python train.py --model="multi-label image tagger" --dataset="dead-leaves pictures: piles of overlapping shapes" --train_examples=145000 --image_size=32 --crop_scale_min=0.8 --horizontal_flip=true --arch="coatnet" --norm="rmsnorm" --norm_position="pre" --hidden_act="gelu" --mlp_ratio=6 --head_dim=48 --fused_qkv=false --qk_norm=false --parallel_block=true --inner_norm=false --drop_path=0.1 --patch_size=[2, 2] --depths=[2, 5, 5] --widths=[64, 128, 256] --num_labels=33 --init="lecun_normal" --residual_init="none" --optimizer="normuon" --muon_scale="match_rms_adamw" --learning_rate=0.0052 --momentum=0.9 --nesterov=true --orthogonalizer="newton_schulz_5" --adamw_lr_other_params=0.0019 --max_grad_norm=1.0 --max_steps=3400 --batch_size=64 --epochs=1.5 --lr_schedule="step" --warmup_steps=170 --weight_decay=0.3 --adamw_weight_decay_other_params=0
Rows from block 8 of a small multi-label image tagger, named by matrix and row number. Rows with one number belong to one neuron. Each number is 128 + 24 x the weight over its row's rms, rounded and kept within 0 to 255. All counts start at 0. Numbers have three digits each.
After each neuron's rows are labels from the 100 images, of 14976, where the neuron reaches its highest value: "top examples" is what is common among them; "patch colour" is the nearest of a few named colours to the mean colour under the peak. Only what is clearly more common there than usual is listed. The data: dead-leaves pictures: piles of overlapping shapes. In brackets: how many of the 100, against the usual share in percent.
# fc1: MLP up (model.blocks.8.mlp.fc1.weight, 1536x256), inputs 64-127
# fc2: MLP down (model.blocks.8.mlp.fc2.weight, 256x1536, transposed), outputs 64-127

fc1.86:137124122111122159138090143103148120138095135121133085152186098123129157129122158130147163171103117119106145131101148147128103150174113138110130111158118106114085130167090162142065173114145182
fc2.86:131172101161140112126105116143141153127110111132148126125094134128084152081168126183136136135139156154098123141100157115098121101158135141085176134133150162142118092143141151108162100135161032
top examples: large pieces (93 vs 33.4); frame (60 vs 4.7)
patch colour: grey (49 vs 24.3)

fc1.512:137140150129099051141172124122123115104081110142147119102160163141063135121119118121102132148134154110136102096123143120145117112135163116129106109093136164140111126087154138105183147141112169
fc2.512:133157103143154179150099127142144149141153139137117185149101123144157146095132165143141108117141088135108155178143160094131133112178098128146160082119124104118176140144096105120079157125113124
top examples: small pieces (65 vs 33.2); grey (64 vs 14.4); crescent (30 vs 5)
patch colour: grey (59 vs 24.3)

fc1.432:135144139073132136122172128125136132102153116152084124099080124126117106095125114141117120110180115173124160128055147118135139087138123129088134124086115127133126102127147124094107147176134116
fc2.432:112136143148162109139140143151092142155100092155117117157123167150131125129089099101149154146145167115127130118164070124128107123119135090154152133111150101082124111141112104119088155116088130
top examples: small pieces (92 vs 33.2); tee (73 vs 4.7); dark (35 vs 13.7)
patch colour: black (26 vs 9.7)

fc1.701:193128074115139184109122132149131162115128071142105114107119116131148103097123160136124151117129116109137143135155098097135142121127136117139133085122055122133089151144128150156119140129110086
fc2.701:084151158143157126110190139124132098147127192134161125137125141104087153118096137137101178136162144137148119127114134131129142119121130141107107129098131111175095132181156131116107130132111168
top examples: textured (96 vs 40); earthy (33 vs 14.4)
patch colour: black (27 vs 9.7)

fc1.438:155105127170138185092110097122135148102116122107134162096119139143125173128183101127154162114082114114100122116114135085116111094138089159125139141051173100116108144124145187137154079124131111
fc2.438:124095137099151056168153137181118155127099176158113097146154126168099118129086158149150125109125136140149145108086138089142101140128117121125119124123139114159142164136134095108135154136098117
top examples: warm (100 vs 14.2); textured (80 vs 40)
patch colour: brown (79 vs 32.1)

fc1.725:092148127178176160111121112129125152129147116121131182106091152094164125081114154153110088155106121122193126134106109154116119149128126141133086108128140157162159133108112136110164169134118114
fc2.725:175168153133096113103113126170117150129106097151174112128155147101177122141125105108144164125185088147104138103092175132114161101089135143105125121114114099101086080105165117130123097122139120
top examples: textured (91 vs 40); shaded (77 vs 50.3); large pieces (72 vs 33.4); dark (40 vs 13.7)
patch colour: black (37 vs 9.7)

fc1.105:147149150144173146116119089111123146138103143154106100139151138114117126147128126149134145133170087109127103065136105114112124043139107181125147145132132094151125125155132140166102113144140083
fc2.105:075112152133140094161131129150098118149110140140143120140125167181126140119107136147127135136107126140091159122113206109146126142114143137094141154105109126137117155157098081099139081148119135
top examples: warm (100 vs 14.2)
patch colour: brown (62 vs 32.1); red (25 vs 2.4)

fc1.396:111083129123137139141131136148116164130126100136111085131123121135118094101106117127138152112143113133109078152158109086136066106094140081109110150131141127134118148111122144094138155096125086
fc2.396:192173152145137098116171097120126109145105159142148159114163109119127165155141133101083128157110149138112147117096136133116164162113127181114125125127114174133096106160147071122127098143117104
top examples: textured (94 vs 40); grey (33 vs 14.4); gear (31 vs 4.9)
patch colour: black (29 vs 9.7)

fc1.365:150144154159117175142142105102127121095127129130118096156106145157157091058102114103118116142161128097144137124125135121114094156117153112149101137125113100156121148167153141141159144100161119
fc2.365:130123099101136122118137120110164110140147106114148161128133117124049142145163107139123143130138124131103109157094167137114129150133133133106162114147179135135163124134137078140097114144119095
top examples: small pieces (75 vs 33.2); cross (36 vs 5); star (35 vs 4.9)
patch colour: black (32 vs 9.7)

fc1.308:153148107109146104109133129111163100119160093132173135146135138134117128098154086100081152132120120087129093121137126141086156104103085164110158138108105092107105132127145161133130104115137087
fc2.308:102106139138169105188123129161084105148111183137118112120177146136111136141129125128170144117128109156147130126108107074132108137112139149144120073164111136155126147132116093146124137171099104
top examples: warm (100 vs 14.2); mixed sizes (65 vs 33.4); frame (28 vs 4.7)
patch colour: brown (66 vs 32.1)

fc1.734:128113111131106128154102155146181142170144110122148095120135097121135100151118081173106133144130159133125135113102112105139144139102130104148144121111147171089112108160131085124145156174172148
fc2.734:134132150146146130119094129149131126129152126130100125140087165110131141148118132130148121158135086103141132128155122139172128103162127122143149143156151134167181157099162129144149113141143160
top examples: large pieces (84 vs 33.4); gear (61 vs 4.9); frame (26 vs 4.7)
patch colour: black (28 vs 9.7)

fc1.705:097111130134181109121118138126117113130095103120095150086139170137118120094111139107134129128156148149147133109102125109138098166153114116137111101097056137158114111110092132181179090125125153
fc2.705:148160072130151097133146099132128124125133107177131123139145109097128120133151092109170128145118131107164107091134137116181148080124110147152135156143146113103144100121118145101133129120125125
top examples: mixed sizes (98 vs 33.4); dark (45 vs 13.7)
patch colour: black (32 vs 9.7)

fc1.391:159129118123152161116107135152141137109128127135132130114089149139125179075075172106114141085140146149171097126163085107141118144064133145154117131098072109130103087179101095096130133113166155
fc2.391:157114124133142143126168121122117157131133146140189122106156176162169080139135100083145143135092077089124158080141158125115145126141088140125159086137139148128142092103116143125137141172109140
top examples: pastel (36 vs 14.5); tee (26 vs 4.7); gear (26 vs 4.9)
patch colour: pink (26 vs 8.7)

fc1.114:165098093140115095102130142115095156111113111140141122124116119141180118129123132162092129154110153145133135122103138144114136118135146134105119144153106156123156110111108177110109130122115138
fc2.114:123140199135107146114114142132119112128189118100092089096165099096085133117104126140131143145100110114155107128137155134125131125129151087112142127140098143119135138166132126134124115121157167
top examples: small pieces (98 vs 33.2); shaded (77 vs 50.3); grey (56 vs 14.4)
patch colour: grey (55 vs 24.3)

fc1.126:119083087129134145165084092127104135114140122110124139130108150153130109130119125121118159108111117184088151126171156165094098166145118084149125142127135146153132090115097140084146148093117126
fc2.126:111185124134113118132171109132119112128091099146126124128098109131132092125122131123112137116113157140155062101117122088153161112119128155066143119152110125130118139139125098187093098170134117
top examples: earthy (50 vs 14.4); grey (38 vs 14.4)
patch colour: brown (76 vs 32.1)

fc1.155:123129126140091144126171130119153144165069128132096083139171103150176141139140103132127113137091109120121137133097109107126135151126107163164178159110105130127142128107123158131138122089149143
fc2.155:145116141116116121135098139144113104111128116127104092109100126134082092119134157114098113146166120145155074093111164122148107138179130136086102102118135144122099122131109077144122134159110132
top examples: dark (47 vs 13.7); pentagon (28 vs 5)
patch colour: black (52 vs 9.7)

fc1.446:118111105108078135129117115111076121124149079070122155123132131131141113161098125134141111118132127113122151102143116093108118141185116113100074156126116117122090120152157117113134095147134137
fc2.446:125173164129136136144156180122124074124154108162097121122127130156104149173170158128190134116144152174190139149131130104145106131080080141167131127155117105107121123129088116109126135105149110
top examples: earthy (98 vs 14.4)
patch colour: brown (70 vs 32.1)

fc1.728:118136163151115167096103143133136138108156118143135124132096176133096113173115122115078161114137158111119083107127138186098152094165117095131075151085127116115092122106147185087114125135110138
fc2.728:127128135098117133169168120154141136086095137161161111123131099120097096108098132090123119097137095170113127111131130087171113174076135144131102115120140074149181184121079104168110168121116075
top examples: dark (100 vs 13.7); large pieces (94 vs 33.4)
patch colour: black (95 vs 9.7)

fc1.523:151110173143161153088132106077122109138084156102126153102117135132158103108137152162152154136122099141159153100095131105104158121146079126094131128134133153120111104065162127120123172140135140
fc2.523:153083103137102118164122093113123150106104133156105126127142138115159147115128116055134103144138110144116095131104132122163113133117114131122156091122186141139089132132129154105103103102056125
top examples: large pieces (76 vs 33.4); bar (42 vs 5.1)
patch colour: pink (28 vs 8.7)

fc1.756:151125126186115140149149114169084139166110144069116156113122097116088178146127113140111141125116109116129121163133158112084142140142139133137129135109050159160110105124130145120141124153135144
fc2.756:140125127110139098175151109158111137141144105164129138116138117141130122132148158102122117153140125138121146111142137107126135173109152133134150159121125118083153172107131150143135115095106121
top examples: grey (100 vs 14.4); textured (68 vs 40)
patch colour: grey (63 vs 24.3)

fc1.175:105076163159150137161105085149121126113154132126117126163097154106131110118112144132124160115157116113131173131143105096106108147107128162072116147145116163154148119141148152145123157115164086
fc2.175:164103117110089131174115164122108100112147172120120142137161120127133153123141123120112130182159143086143142126087185105136161124152142123185078129115150118137110120135147102131091129141118095
top examples: grey (49 vs 14.4); bar (34 vs 5.1)
patch colour: grey (51 vs 24.3)

fc1.221:149123107132152091147148126150140145134111108107159131138092113147119139139161142158078119144122122125159125089120090122115114124190133141081120092086096111098135104169140159145085143110104150
fc2.221:125138110119101110125127133175163107133110144096131118110107144127140153127096127118154128102165162142088103157128146117165153167112135099121149160128146107148122149138193110079165107127123085
top examples: grey (88 vs 14.4); textured (71 vs 40); crescent (25 vs 5)
patch colour: grey (66 vs 24.3)

fc1.656:194138121142139113156136119093142090143129144121113094150101107116132152137095143101121094173128135130118068177078150137098150132129155137178105156088106132099112135171108113090153154116159153
fc2.656:112123066074086155139106165147123149109138132115088141145164124136134145124177115128152114156141149162141179166150139112130110139129141113127133151144148152113185117100126114116112080143128147
top examples: small pieces (99 vs 33.2); square (33 vs 4.8); heart (25 vs 5)
patch colour: brown (61 vs 32.1)

fc1.169:126107139149128067127159124121144131141138097137120128138136157124074144123139122122129161107101164070172119097170121134101139077138100090120114120093093147131112119097145133137156129141096150
fc2.169:104140081079138145132128159122120183118146144092094128125130150115135152121151135124150132171098130163114127168114173156136102140133111159120149128133178125147118100142085148105136133090133082
top examples: shaded (100 vs 50.3); earthy (62 vs 14.4)
patch colour: brown (60 vs 32.1)

fc1.23:113115122147149136133099099114129097099196131143122152135129131119150106100128128157122163113106113162127126085096123155106146131161137162128163118145096179171133103122105119150161160161144148
fc2.23:117083138124115127130121111134137128138091120165132108116072135143173138118161129155135064106194104129144155145124166103110104124086111140137122106113141098133101145149130155115079066119130153
top examples: dark (53 vs 13.7)
patch colour: black (48 vs 9.7)

fc1.752:110103152140126111118134125133151146140120150119126120092096087127148148122155154136126135113147084110148149134105097116173146131152096135115124122142102130160135104115116130105084162183099123
fc2.752:106141151155141108126117150135120140136096105094128145172111136148130137122099158136130080112127171179105116128154137119129080128104134151151125119075149138114091110171172098131137097104160142
top examples: mixed sizes (85 vs 33.4); grey (55 vs 14.4)
patch colour: grey (58 vs 24.3)

fc1.338:119157086116145125187114100168114116128136121120111101093118108122103116131124118083140106165151104139116109124082078164095081082160136113114101105125137089115131116102165163145175139077182149
fc2.338:107127102161104131141190143059118122166118101133141144140121152151125135123135104135161144133119150105110148169160144090162139126131091135140158153143175155159114159126142119147065149161129112
top examples: shaded (95 vs 50.3); size: large (61 vs 33.4); pastel (56 vs 14.5); cross (33 vs 5)
patch colour: grey (52 vs 24.3)

fc1.98:094122125161153147134139130149098120124142123130159108097157101097088119158107100152115099134133115109132114063150083097131145128142150127148096157114125113152144117142121102148136120104143182
fc2.98:153111111148139117136144103114114109130123139175176158144115120107152137089164149153141170097163125113100146136117144188107106170119116110135107109186118136114129127081141136145112131114131122
top examples: pastel (45 vs 14.5); pentagon (26 vs 5)
patch colour: pink (30 vs 8.7)

fc1.160:181080089125126143129118137094155170102104128113124159132175141138158138098120188151128092115119076130145133109125167093078130148141154117117152087132161126126150102133120128100140104071138157
fc2.160:151165117114112105140090130105087100105093112130163092134148163128120130140098146118104154129149159187076147123110131118155103133136159147091119158145138084125099133091189134170136156127138117
top examples: pastel (71 vs 14.5); mixed sizes (69 vs 33.4)
patch colour: pink (48 vs 8.7)

fc1.724:140115125115110152111178135098137133127136081090149143144090124134150094120141135099105132171126091126125126141118151145059148132145153121120131103134111111102125156110154140120142166111104121
fc2.724:134148111119134100149106127139109140121088151111117106118152154125087188124148126153186154095162152126142108137132151144153106120107138102116103133100163123136115127161102103114130104107105142
top examples: ring (43 vs 4.9); dark (36 vs 13.7); circle (30 vs 5.3)
patch colour: black (28 vs 9.7)

fc1.598:109163123143156097136117106081147154126153123164107146140103156112146103063078116113149110148118119154128103114141062127162090133139138121140159118136162107100113141102141112135160149154109175
fc2.598:116109094128147117142156160148095126131078110121133087119115117167081141130154101141157101144124156081092165130158147093128175083112127112108123121130089140167136121097107133120093122124096091
top examples: shaded (84 vs 50.3); textured (73 vs 40); earthy (34 vs 14.4); tee (25 vs 4.7)
patch colour: black (33 vs 9.7)

fc1.433:148145149112121131122121117071166168162147112165167151158133154128140091140129123170091090109086134081142128125128120121161155108155150151163180116107095148102133106144119117142180161101106142
fc2.433:123118091131116095088145099202122111130130149104133109163113156120135150138125114143124131141166082109115144127115114119127101093091112121118122132124170111155189153164123118183087110144154145
top examples: shaded (78 vs 50.3); grey (61 vs 14.4); bar (31 vs 5.1)
patch colour: brown (60 vs 32.1)

fc1.570:167137179116174119093127120106132110142116144149175148111134076115140119118095164098133107123123111120108110150092141113122159129157081133106112090147114155119143139070117107133116150143132144
fc2.570:173131108088121107142110110137092125121143124145152129141091126125110123155109157151112077177122169129145088141082114124094130102146167143143117113093127163098148157196090133097141091109134091
top examples: small pieces (99 vs 33.2); hexagon (36 vs 4.9); circle (35 vs 5.3)
patch colour: pink (31 vs 8.7)

fc1.482:094121122177141147119120109167139107151135123132133142099156138135108126107103109105141118132115151117147088112105101148128121157137129137122125140123120118162152123125155142112138142171164098
fc2.482:174111151117147138150167133117122121139096139178103106193125087094162134112096132113139159105122110142085129108139129154118119100132125148080128100105118136122138113110138109124118104111111174
top examples: dark (36 vs 13.7)
patch colour: black (42 vs 9.7)

fc1.483:144117117090121083120116071138104132136097134151141143140065113099119166082162102102133100125107138124122151158104130100153142105089107164111138127061138136124114147107083107157105133136100158
fc2.483:116149161128118160095126109095159118132138127133123149177149155124114151168128158166161162082144082131149062078137112104157081147138141083114143152158090150148139131125119129120135128129149159
top examples: textured (97 vs 40); earthy (35 vs 14.4)
patch colour: brown (69 vs 32.1)

fc1.45:121134138156132133176126134127111144081107164161137169137066127096089099141106154165153122109132106146116097089120115129142087074098143142155119117130122113162118110110115153143128122122126181
fc2.45:131137141080106121125170141141139147154082095121112115125167139124119130089101128101107112152139128126132120114142081187091153161129157148092121172131075116110111159124159105168158159131153112
top examples: textured (80 vs 40); grey (45 vs 14.4); dark (41 vs 13.7)
patch colour: black (39 vs 9.7)

fc1.133:147123131131139128146142170137109082128121158140137113157127149136140159139096137102122102101130170110134129128130158122162145117163123174133121125121125154118120158119141131106128161132132142
fc2.133:094116141151097107131187142155079140151128119142133111122124107171132080141143107111159120099199113150099154134109153125080107116147108114124095129148206131161103128127093152106156127127109100
top examples: shaded (91 vs 50.3); large pieces (66 vs 33.4); triangle (36 vs 5)
patch colour: grey (49 vs 24.3)

fc1.131:142166137116142089154120127107153141098143112164133119167160148090150157161137095116068112143102141144130113100111064148160132140120131123119166148094102104105129132150149138106132088131092148
fc2.131:115107116110095148177092116159126155111144110070142119115178099142128156139105138107153117127139133132113153141142125111104116159107146155127100135146159180123112100134134145123105147139111140
top examples: small pieces (80 vs 33.2); bar (71 vs 5.1)
patch colour: black (26 vs 9.7)

fc1.151:109121113141149116141089185137100168137160106077127101105104142111144118134128116118117106152119164149118153150150154078155135125080133135140105132073113144124113134109115132152129162104162133
fc2.151:169117129100108118157137084117163090087127137159135154166138111143116135168090073116128150144122138125109133115121132153117128148076117132111121201128177103115144128167173101120147102130147142
top examples: small pieces (66 vs 33.2); dark (51 vs 13.7); cross (33 vs 5)
patch colour: black (41 vs 9.7)

fc1.253:127126102117142124113137119138144129132187169113098161105122147130135130171155115120134096109145102115111129131107143131103155111134072140121166141133124151140135157084121105129139123153126128
fc2.253:110113148151117132152120168083130113138071082120145109103139131120092133109144116153128153131121147176104121099119175143181142146173120089134141153069124164113154131107137162125116157138129126
top examples: large pieces (88 vs 33.4); square (41 vs 4.8); pentagon (34 vs 5)
patch colour: black (25 vs 9.7)

fc1.649:151120128119126146122134128115141133144149140117112108197117144121142097112166115100096130132165128131075130125119159136088122136150131145140150150135148131126145144117149151107146088122141100
fc2.649:117158132161110087099101114099125131094138123106160119105143158108153101091088161163127190132139099177167138118090136133135120086130127158112151114124155119151127111133137133159131201138076122
top examples: large pieces (63 vs 33.4); dark (38 vs 13.7); ellipse (28 vs 5.2)
patch colour: black (32 vs 9.7)

fc1.557:118166157101133134133127128140105164148167142107136100139108133156094098136135180170110147119139099127094127112096144091130170104136125125140166102091140130116120111134133168135115130102138101
fc2.557:160075118115113075122119137111168121117070079179167116132137090138144101134136067147143132146128116161144136139116102116152087154080156134092098107160159127081157131137148137127107152118152175
top examples: gear (41 vs 4.9); dark (35 vs 13.7); cross (27 vs 5)
patch colour: black (25 vs 9.7)

fc1.566:157123169133190139120155123115128137146130159133109158123131114088133111152134154147130098151150096106089126142113148111137206111177099134137142107135154108113121114104091129144106101152176171
fc2.566:111145106129110111138086144144132169131129129131160113153112103113109096136095146118152108159097164152193148139126135136156138131142146129172109125137108136078173142156123137114125127149128114
top examples: small pieces (100 vs 33.2); pentagon (29 vs 5); hexagon (28 vs 4.9)
patch colour: grey (50 vs 24.3)

fc1.465:134124127158130119110150133146123089141108091120115117158113172157116071124123120141105143102130142116139105102166120116162113102144134103089106134140092096122148109113142131128138133123128080
fc2.465:113140129150111097155129114150153122146094177087147167080127103134191178112146138076167145107134137096099177159091121134104132144099163120151147130140150137134098113174108101108141116125134132
top examples: grey (71 vs 14.4); mixed sizes (66 vs 33.4); flower (30 vs 5.2)
patch colour: grey (51 vs 24.3)

fc1.13:137121138152142141115102131119142164170142167120114129137138158146112137097110101146146093091128105129146159127094071110120128117122135112094164177091089130092193154192117129136121121086130146
fc2.13:120138105110069139126137077145086108085143067137154105132100122150145145104162182126109129155143107132132112147114161125107135107128124147198088095114157138125099125127145108122118111151139118
top examples: textured (96 vs 40); tee (29 vs 4.7)
patch colour: brown (66 vs 32.1)

fc1.300:096128111131124158116128110185107155162122122107133135152122130121144129178094150109170108132115141086176114164086101138117139148133115115174112177076152145064080156141129157086158082156172163
fc2.300:098116157102135099127130116103112133124130122152156073126172135106130093130102138117084093102113123168099121164137127083134116162086157154096144121120142108165145149137162125128105154156140092
top examples: dark (96 vs 13.7); textured (78 vs 40); circle (27 vs 5.3)
patch colour: black (92 vs 9.7)

fc1.182:169098085137134181117170092152101127082129158114151127173079107108115092094094158139095165088152150119130124128137125159124132145120137168120138120162077146098143147099098152163109095154155128
fc2.182:134129150107158088109129117147137157140121111114101121103142142139136111140154113105101129159165076119118120095086125130142102129090166063159088153131135127143143160168169134121112127133137139
top examples: textured (87 vs 40); large pieces (83 vs 33.4); dark (49 vs 13.7)
patch colour: black (32 vs 9.7)

fc1.608:133141103146128152107154145131118170113110148106098143136140124070140126125155160150118120131113119146067100089184131160134109108131104125107160104137133140144139126142113117079118066111113167
fc2.608:120119124145130103156131131144073109160112127115153098103098139123116102102099148107123126133100130131119086117090105098138092169135085137149136102127130118135126165133114096166087160126125116
top examples: pastel (87 vs 14.5); textured (70 vs 40); large pieces (62 vs 33.4)
patch colour: pink (58 vs 8.7); white (25 vs 2)

fc1.33:125070124133182107136146122087118138119162109148127135137139109156114122080154103087083176122108118124124116125125132122057127145123142149102087149137117162109094111133127121130152155101138134
fc2.33:144142168101123118123134112149126073126142134111143111096126123137137149110133171129154078155119149150117118112116128128131162120119132149136104088114146126174127148131123146099127098105118137
top examples: textured (78 vs 40); grey (68 vs 14.4); large pieces (60 vs 33.4)
patch colour: pink (26 vs 8.7)

fc1.321:162115162098110095106123116143113098123124130102122125154130109114154127130143167124087148105150157126138085130164098115117109109138134149143117117138104098114117118145132095130090137114068118
fc2.321:116121080083155136111133136132092158158131094110114112144159074158140161110123131140151139122098095157126175146092124137114127144145148105082107132098130172157078153152111156123150122119206104
top examples: textured (98 vs 40); dark (50 vs 13.7)
patch colour: black (38 vs 9.7)